config.yaml
horizontal_flip: true
targets: ["balls", "style"]
channel_attention: "se"
depths: [3, 3, 3]
kernel_size: 3
stem: "single"
label_smoothing: 0.1
loss: "cross_entropy"
optimizer: "adamw"
learning_rate: 0.0041
beta1: 0.9
epochs: 46.3
final_lr_fraction: 0
Rows from block 5 of a small image classifier, named by matrix and row number. Each number is 128 + 24 x the weight over its row's rms, rounded and kept within 0 to 255. All counts start at 0.
After each channel's rows are labels from the 100 images, of 14848, where the channel reaches its highest value: "top examples" is what is common among them. Only what is clearly more common there than usual is listed. The data: made-up ball-and-stick molecule models.
# conv: 3x3 conv (model.blocks.5.conv.weight, 128x128x3x3, each kernel summed), inputs 0-127

conv.34 [ 82 119 124 138 125  76 129 142 123 135  96 153  98 125  96 104  98 122 100 125 115  97 178  95 113 117 116 119 107 118  82 104 107 104  90 118 132 126 105 129 122  94 144 131  84 106 117  96 122  90 113 120 137 121 100  96 142  99 157 126  99  98 148 108 128  94 123 119 134 120 112 117 103 178  85 109 136 181 128 112 127 119  96 126 110 170 118  80 150 107 121 152 103 138 113 124  98 113  97 108 115 106  74 108 119 131 131  82 118 110 120 114  85 114 115 100 129 113  65 139 121 123 138 108 105  92 132 108]
top examples: balls: twelve; balls: eleven

conv.91 [113 140 118 151 124 145 124 126 119 131 121 125 118 121 103 104 172 144 120 120 155  89 155 154 165 120 133 136 130 147 120  86 154 146 112 110 152  82 106 100 138 142 143 127  77 121 115 162 187 122 110 128 161  72 141 133  57 139 117 111 112 152 140 144 132 108 125 136 125 111 145  96 137 145 130 160 147 117 131  82 111 120 120 115 111 139  87 153 113 127 154 107  64 119  92 128 150 157 134 135 157 164 128 160 156  82 152 124 124 134 112 131  82 117  79 104  90 119 133 117 109 150 136 148 138  75 131 108]
top examples: space-filling; balls: three; balls: four

conv.125 [111  85 103 173 155 101 112 160 118 131 114 115 157 125 166 155  50 132 118 151  66 148 122  87 129 137 103 100 107 105 152 130 152  86 146 119 106 147 148 141  96 137  79  99 142  81 131 154  78 121 146 157 117 128  94 102 167 118 136 127 120 127 106 149 129 137  96 117 114 146 101 127 103 103 128  92 103 107 164 144 127 142 141 118 126 122 121 157 124  85 150 139 123 112 142 104 102 123 111 129 141  80 158 152 143 103  83 129 128 139 126 109 137 147 120 118 117 164 118 141 138 162 111  93  97 132 139 133]
top examples: balls: twelve

conv.30 [109 122 129 107 137 121 124 137 113  65 126 107 103 114 118 113 108 127 117 129 126  65 133 123 150 135 145 123 142 147  75 156  84 118 131  87 122 121 112 105 144  63 131 150 114 112 124 116 167 121 106 134 139 139 133 107 130 107 159 147 133 109 138 106 158  53 109 152 148 100 124 102 110 135  75 115 135 137 116  90 107 152 126 145 104 125  85 120 112 109 105 102 107 101  89 135 146 116 108 135 126 119 102 114 106  97 151 120 124  99 127 142 122 115  41 121 123 139 120 135  98  85 156 146 150 127  91 130]
top examples: balls: twelve; balls: eleven

conv.123 [ 93 118 117 105 138 130 113 120 131 138  91 103  96 131 114  89 153 116 135 116 148  41 104 133 113 157 138 103 125 132 102  91 126 129  99 115 146 144  95 102 143 116 130 140 103 131 130 131 161 120 106 143 130 103 137 137 129 136 148 133 141 124 143 134 132  74 139 138 144  73 114  91 135 140  88 122 138 128 102  67 113 133 133 113 102 133  74  92 114 135 127 126 102 102  91 121 159 114 125  85  96 123 103 165 162 128 158 104 103 108 114 127  96 112  83 142  99 112 111 100 121 108 113 137 147  60 112 104]
top examples: space-filling; balls: three; balls: four

conv.42 [ 81 116 116 157 115 162 149 113 131 134 103 144 128 129 126 116 183 138 114 147 155 100 146 140 140 100 123 127 137 175 100 136 111 113  97 119 135 125 144 113 129  88 141 111 130 117  96 157 123 131 122 129 123 136 115 128 120 156 144 110  76 124 128 167  91  90 124  77 125 118 128 120 126 143 109 150 123 189 133 144 115 156 171  98 108 101 150 123 167 128 120 151  90 131  84 153 121 131 114 105 151 134 154 206 174 125 113 134  98 116  87 153 132 143 103 155 153  90 108 177 107 162 142 147 150 119 146 117]
top examples: space-filling; balls: three; balls: four

conv.83 [148  81 104 185 155  95 100 157 117 154 135 111 108  99 104 141  91 102 111 113  77 130 124  82 100 103  96  97  96 121 160 136 155  93  88  93 116 146 160 138 108 138  91  97 129  87 116 153 102 157 147 163 111 114  97 128 138  94 168 114  97 125 114 119 103 123 111 141 115 140 104 134 114 146 136  76 102 116 138 129  94 142 138 128 101 145 148 102 113  97 151 155 137 129 126  95 109 103 112 128 141  87 132 149 166 111  85 126 124 156 143  92 127 136 148 126 113 134 111 127 145 168  98 109 131 135 148 130]
top examples: space-filling; balls: three

conv.127 [ 57 139 134  95 118 128 105 113 127  98  86 106 139 127 104  73 147 108 143 121 141 119 110 127 123 126 111 125 135 127 113  79 113 139  91 117 167 144  93  93 109 136 124 116 113 141 106 111 172 100 128 128 122 100 137 131 134 140  63 141 118 126 107 107  99 136 133 139 124  92 139  76 146 113 157 139 124 120 128 116 161 107  89  86  98 108 108 209  97 145 153 110 120 133 117 101 126 111 135 129 102 133 111 100  89 116 126 109 107 141  82 117 135 107  96 127  99 115 121 106 148 109 135 147 125  92  78 134]
top examples: small balls on sticks; balls: three

conv.50 [ 96 126 141 118 128 135 140 128 150 164  97 116 119 130 142 128 161 118 129 112 150  29 152 149 123 135 121 135 131 147 110  93 108 138 138 146 125 145 133  84 140  80 148 125 115 135 144 137 163  77  87 124 126 146 119 129 151 100 136 152 127 120 151  96 130  89 147 118 155  93 125  55 136 133 115 122 127 122  95 121 117 110 124  92  67 123 139 146 171 161 141 131 114 137  80 145 152 113 125 129  94 144 115 149 128 160 136 107 115 105 107 129 103 135  77 127 154 133 121 121 137 135 107 150 103 102  80  95]
top examples: space-filling

conv.18 [132 116 123 131 132 149 105 137 105 132  98 155  92 100 112 118 167  67  90 110 141 139 161 112  90  85 116 110 100 151  93 148 141 127 112  98 160 158 125 132 136 154 150 128 119 104 137 127 174  90 133 110 129 136 113 132 161  94 140  90  92 127 130 104  81 127 112 134 112 127  78 129 122 169 135 103 108 133 114 143  94 115 134 108 110 169 124  76 118 122 165 161 130 127 145 106 180  80 109 110  93 128 105 131 118 121 150  96  95 159 114  73 149 131 145 116  91 134 136 114 120 128 122 154 115 158 128 132]
top examples: balls: twelve